From a checkpoint of a small self-supervised image encoder.
Training: muon at rate 0.0093, batches of 128.
Rows from block 6 of a small self-supervised image encoder, named by matrix and row number. Rows with one number belong to one neuron. Each number is 128 + 32 x the weight over its row's rms, rounded and kept within 0 to 255. All counts start at 0.
Before each neuron's rows are labels from the 100 images, of 14976, where the neuron reaches its highest value: "top examples" is what is common among them. Only what is clearly more common there than usual is listed. The data: rendered scenes of coloured solids on a plain floor.
# fc1: MLP up (model.blocks.6.mlp.fc1.weight, 512x128), inputs 43-85
# fc2: MLP down (model.blocks.6.mlp.fc2.weight, 128x512, transposed), outputs 43-85

top examples: white object
fc1.119 [140 123 140 162 114 135 114 146  98 150 121 103 149 148 121 183 202 121 145 139 121 147 129 128 110 129  89  82 108 100 120 131 126  83 158 161 135 122 142 233 127 129 194]
fc2.119 [ 93 150  85 136 132 180 132 134 146 119 113 113 144 124 136 132 145 155  61  85  87 108 185 135 111 136 163 145 127 112 104  79 165 141 127 101 150 155 117  95 127 124 130]

top examples: disc
fc1.233 [172 115 103 100 167 116 158 121  88  63 149 160 143 152 102  94 149  71 187 190  77 115 119 125  83 109  96  80 142 120 126 137 148 107  79  99 144 144 121  87 154 160 109]
fc2.233 [ 76 150 146 145 144  77 190  90 142 131 117 155 102  96 155 130  53 106 117 112 172  95  98 141 100 103 150 162 206 143 101  87 174 152 171 140 129 205 100  81 114 158 125]

top examples: light from the left
fc1.43 [139 192  92 139 153 144  89 162 110 119  89 127 155 125  65 112  94 151 138 149 138  86 105  93 139 154 174 152   0 149 181  90  86 127 147 140 111 133  97 112 182 116 156]
fc2.43 [192 133 139 123 132 137 167  77 126 127 157 115 164  97 115 133 124 171  97 116 183  78 149  96  76 101 103 115 134 110 142  89 132 128  54 167 132 126 111 100 103  87 165]

top examples: count: five
fc1.376 [104  75 122 141 184 156  90  62 138 112 132 155 127  83 132 108  44  72  50 110 138  87 143 128 127 109 114 149 169 128 161 140  63  96 176 142 117 143 124 174 119 109 146]
fc2.376 [108 119 145 157 168 131  58 184 147 167 146 136  83 186 148 146 182  61 123 152  99 144  99 186 106 132 109 124  83 104 125 104  72 154 133 148 207 108 132 149 179 107  80]

top examples: white object; its colour: white
fc1.141 [134 177  90 100 170 170  86 153 101 150 144 128 130 151 166 178 119 125 119 190  56 112 130 156 134 159 136 194 120  95 120 155  97 143 108 179 148 124 112   0 104 136 134]
fc2.141 [164 139  71 162 105 171 114 175  81  84 138  90 190 135 149 135 110 112  98   6 104 125 134 122 139 132 188 154  84 161 124 113  80 131 105 109  63 131  99 168 148 155 135]

top examples: light from the right
fc1.317 [191  74 142 112  93 105 116 171 109 119 122 132 122 152 112 123 201 144 128  89 128 147 142 119 167 133  98 100 110  74 140 140 146 130 160 121 171 134  98  95 135 183 116]
fc2.317 [151 147 144 122 112 145  95 106 181 130 102  64 124  77 148 118 137 110 108 138  67 172 143 216 213 105 125 142 103 119 131 122 149 128 117 118 226  56 129 134 119 121 140]

top examples: light from behind the scene; white object
fc1.220 [118 112 108  63  68 187 145 102 119 147 128 122 105 116 112  97 106 142 145  33 157 159 124 113  76 152 160 127 101 131 173 119  85 145 142 123 142 120 120 113 108 195 100]
fc2.220 [138 128  78  18 156 137 153 142 102 149 128 116 118 131 144 109 187 137 127 169 137 142 122 150 141  90 152 160 104  91 130 126 142  73 135 100  81 139 181 158 146  85 161]

top examples: white object
fc1.175 [159 144 120 103 115  90 141 133 126 116 209 116 131 152 130  68  83 136 160 144 149 136  56 149  82  73 101 141 141 144 147 139 116 133 136 128 139 137 148  46 100 173 136]
fc2.175 [139  87  96 113 140 103 210 116 133 116  66 106  50 130 149 102 164 153  96  83  85 109  95 187 110 130 116 142 132 179  74 118 134 158 141 126 149 104 158 176 147 108  85]

top examples: count: five
fc1.452 [138 104  98 173 107 111 133 129  94 111 174 172 168 118  65  61 107 105 144 154 149 144 132  88 136 127 125 139 157 184  98  87 127 164  97 111 174 129 155 102 144  98  98]
fc2.452 [136 140  68 141 120 129  96 142 147 167 112 137 110 153  68  74 116 121 123 100  85 128 135 123 148 163 143 131 212 187 158  75 177  61 152 119 119 155 133 162 159 125 120]

top examples: light from behind the camera; chain link
fc1.250 [119 152 157 153 113 158 167 128 171 107 142 118 133 102 115 118 130 164 124  96 120  62 147 119 159 160 106  90 108 144 123  86 133 150 110  86  31 157 106 108 149 105 157]
fc2.250 [112 127 149  78 103 153 189 100 127 119 152 154  91 169 135 103  74 170 138 146 132 171  97  98 110 124 130 128 106 128 116 167  76 155 112 119  77 186 101 113 106 130 168]

top examples: count: five
fc1.351 [152 159  85  90 124 122 146 100 181 145  94 116 169 134 114 152 132 231  77 130 123 105 212 126 114 119 136 120 141 141  76 106 172  97 152 105 159  96 146 134 188  93  75]
fc2.351 [130 175  99 162 174 156  81 152  91 155 126 127 164 137 162 165 129 124  75 141 182 118 135  63 149 117 107 106  58 150  87 172 146 107 128 106 114 102 120 166 147  94  88]

top examples: light from the right
fc1.252 [175 124 157 163 180 163 131  95 116 111 123 142 145  94 195 106 110 118 143 119  92 168 148 108  99 133 120 119  95  88 114 140 134 130 159 150 116 122  72 120  70 108  99]
fc2.252 [ 74  90 170  99 121 156 121 130 155 138 120 160 138 116 132  99 155 118 147 107 122 158 105 137 105  99 137  89 101 165 171 171 101 122 132 149 136 115   0  81 137 147 114]

top examples: count: five
fc1.407 [131 125 164 109 124 220  76  93  85 101  84 128 133 142 126 118  95  49 106 134 141  87 180 125 148 150 154 152 180 133 124 136 150 110 139   0 130 122 162 105 120 120 122]
fc2.407 [ 63 155 119 164 155 201 144 172 193 126 176 159 107 167 125 142 159  86 183 107 121 104  99 131 108 123 133 161  85  82 111  77 106 191 116 114 132 172 127 175 117 136 160]

top examples: light from the right; twisted bar
fc1.241 [137 140 125 127 150  55 142 117 127 126 105 211 122 131 143 158 132 119 112 122 131 155 132 130 115 147 105 120  94 110 123  89  89 174  88 163 105 135 157 241 123 151 102]
fc2.241 [112 107 106 187 138  64 186 154 130 105 112 162 126 152 113 101 107 153 128 107 147 175 156 171 171 161  61 124 100 169 177 134 121 113 117 113 159 113  82  57 170 166 170]

top examples: light from behind the scene
fc1.46 [166  71  87 160 135 136 123 132 138  54 125 111  95 105 159 150  96 123 119 119 166 146 161 158 110 160 149 105 143 171  64 105 142  80 103 142 139 171 128 181 134 108  87]
fc2.46 [151 129 124 132 180  91 129  69 113 161 121 118 173 111 175 158 162 143  49 134  63 123 155  90 175 134 113 158  93 127 143 114  92 104 136 125 152 155 143 141  77 134 114]

top examples: count: five
fc1.127 [112 123  69 113  89  90 102 125 187 154 132 125 212 117 146 144 145 170 126 103 112  82 174 123 124 118 171 120 109 175 145 152 146 121 118 108 120 129 105 110 182 167 206]
fc2.127 [107 106 127  96 107 107 135 114  69 120 167 162 187  99 191 131 158 137 165 157 164 163 165 122  96  39 134 163  86 147 140 181 141 158 131 141 149 139  95  82  54  74 117]

top examples: light from the right
fc1.247 [ 82 156  62 134 142 114 173 165 101 142  51 142 156 190 105 165 158 157 115  96 109 136 168  89 149 120  84 114 111 161  93 189 160 153 138 163  94 125 125 161 122  92 142]
fc2.247 [121 149 114  74 122 112 168 102  68  84 153  73 149  58 159 149 123 143  96 134 131 120 138 150 144 137 129 100  55  95 156 179 127  94 136 102 170  92 113 151 109  92 130]

top examples: light from behind the camera; count: one
fc1.34 [111  83  84 134  97 105  89 103  87  96 125 109  90 126 144 201 186 124 155  93 153 140 133 130 133  76 176 121  97 152  90 113 118 120 163  87 167 109 187 139  99  76 118]
fc2.34 [145 125  47 127 162  76 157 128 138 127 114 143 143 105 142 207 120  96 130 151 173 101 106  82 107 117 140 111  69 170 165  66 111 103  48 109 127 107 188 104 132 181 100]

top examples: disc; white object; largest object: disc; its colour: white
fc1.213 [131 147 160 117 151 144 147  78 130 107 139 114 134  98 121 162 182 114 128 143 140 168 236 143 150 113 125 104  67 124 166 100 121  91 136 121  49 116 113 135 139 111 116]
fc2.213 [176 191 149  80  96 116 141 118 123 128  68 130  81 129 130  77 152 140  97  91 126 102 123 162 152 112 136 128 122 132  79 130 125 143  72 121  94 132 161 172 112 133 114]

top examples: light from the left; white object
fc1.198 [151  88 157 133 120 111 156 103  85  68 141 154 147 118 129 107 111 199 149 194 102 145  80 100  92 152 157 172 168 155 152 209 176 136 108 135 117 100 103  87 128 156 121]
fc2.198 [159 114 120 121 119 173 122 147 118 111 122 107  70 111 198  84  94 152 182 107  96 110 118 170  93 136 117 110 132  61 159 107 112 119 121 153 115 122 101 127 119 141 106]

top examples: light from behind the camera
fc1.13 [146 143  78  94  83 120 124 109 120 146 174  90 139  79 158 181 132 160 162 130 139 139 173 159 114 111 140 114 101 167 117 126  95 172 198 126 135  98 176 108 101 131 158]
fc2.13 [136 199 119  89 129 105 102 192 126 143  89 138 130 153 176 158 167 162 145 111 149 149 104 117 118 103 137 165  86 163 128 111 107 116  51 106  94  81 173 103 132  92  97]

top examples: count: five
fc1.493 [110 177 158 162 157  99  84 113 178 158 112 134  90 107 123 119 157  94 115 116 108 141  81 159  72 120 132 182 116  90 136 135 133  99 116 144  47 125 144 181 109 143 139]
fc2.493 [135 180 138 165 112  66 122 179  66 139 119 164 106  53 158 109 111  67 156 158 123  65 153 136 113 112 114 144  74  95 170 150 143 101 141 138 150  68  84 125 136  94 114]

top examples: light from the left; chain link
fc1.29 [105 151  45 147  82 158 111 104 152  79 100 130 136 109 123 155 160 126  47 222 117 159 138 109 129 116 166  94 135 119 166 183 115 133  99 110 129 140 126  93 124 131  89]
fc2.29 [151 119 155 134  93 101 121 101 132 177 159  87 159 158 153 178  75 112 117  59 137 136 124 132 119 160 130 132  33 143 119 141  41 109 154  99 119  86 109 165 111 146 145]

top examples: white object; its colour: white; disc; largest object: disc
fc1.333 [150 110  86 171 146 122 152 138 152 144 117 126 117 150 124 125  99 109 104 181 139  62 108 153 141 137 135 106 116 113  76 165 134 123 125 125 107 102 116 199 105 158 157]
fc2.333 [116 177 132 172 201 165 144  97 130 104 101 102 102 138 138  86 121 101 110  33 115 156 133 122  89 153 142 140 144 154  90 110 128 115 120 154 131 106 136 123 108 119 138]

top examples: disc; largest object: disc
fc1.318 [105 103 142 152 107 158 164  98  64  99 132 159 117 123 123 139 104 167 139  52 149 138 141  76 171 151 140 146 109 137 147 101 116 143  96 176 151 138 162 122 160 117  89]
fc2.318 [122  97 113 177 110 126  99 150 158 169 156 140 118 150 130 151  89 125 146 108 158 152 117 120 163  82 131  88 149 160 155 125 159  84 144 109 179 199 140 103  95  92 134]

top examples: light from the left; chain link
fc1.381 [ 86 124 117 154 125 157 122 107 127 152  77 149 126  80 141 114 133 188  73 191 163 114 148 100 184 144 143 158 151 129 162 146 131 114 145 137 115 131 149 131 148 120 130]
fc2.381 [165 135 140 147 125 127 144  82 134 121 151  75 148 123  94 115 106 114 107 112 117  99 147 138 169 146  91 104 109 153 165 140 119 132 161  62 246  91 123 166 138  95 137]

top examples: light from behind the scene
fc1.62 [109  75 117 148  74  54 191 139 108 118 137 153 152 144 129  89 121 148 155 133 162  92 158  78 145 127  99 113 119 147  98 122 169 163 102 150 189 133  76  78 146 161 190]
fc2.62 [124 101  69 103 166 107 142 106 130 146 135 102 190 120 103 100 124 146 161 139 149 151 164 171 141 145 159  98 183 150 101 148 223 145 198 130 139 180 142 161 149  67 104]

top examples: light from behind the camera; cone
fc1.446 [120 148 158 104  85 143 156 117  93  98  85 124 115  66 169 103  60 119 187 120 150  86 162 165 134 204  91 103 113 169 121 102 131 142 107 152 138 123 108 158 158 154 162]
fc2.446 [119  77 119 106 121 128 180 147 171 120 138 136 185 104 174 103 160 114 147 142 186 180 110  75 125 142 129  87 154 140 118 140 115 171 106 107 127 137 158  92  82 155 121]

top examples: white object; its colour: white
fc1.481 [160 119 104  99 137 131 171 152 191 131 166 132 127 126  94 113 163 112 146 163 105 137 159 164 146 118 133 174 135  41  78 135 106 149 114 128 165 139 196  11 124 104 124]
fc2.481 [143  79  98 129 118 108 218 120  36  83  82 151 115 110  70  96 153 134  93  64 192 173  67 122 178 107 153  82 114 162 122  74 113 134 129 126 132 124 122 244  92 123 118]

top examples: light from behind the camera
fc1.328 [164 141 128 132  98 190 179 101 152  84 123 124 113 127 124 152 120 157 110 146  92 121 161 166 138  81 144 127 170 117 131 120 137 106  94 190 131 103 104 104 132 117 132]
fc2.328 [122 121 165 181 142 134 134  95 104  94 148  88 106 123 112 180  67  74 143 160 129 102  99  95  90  71 142 127 118 144 134  97  29 159 110 152 151 131 163 127 105 111 133]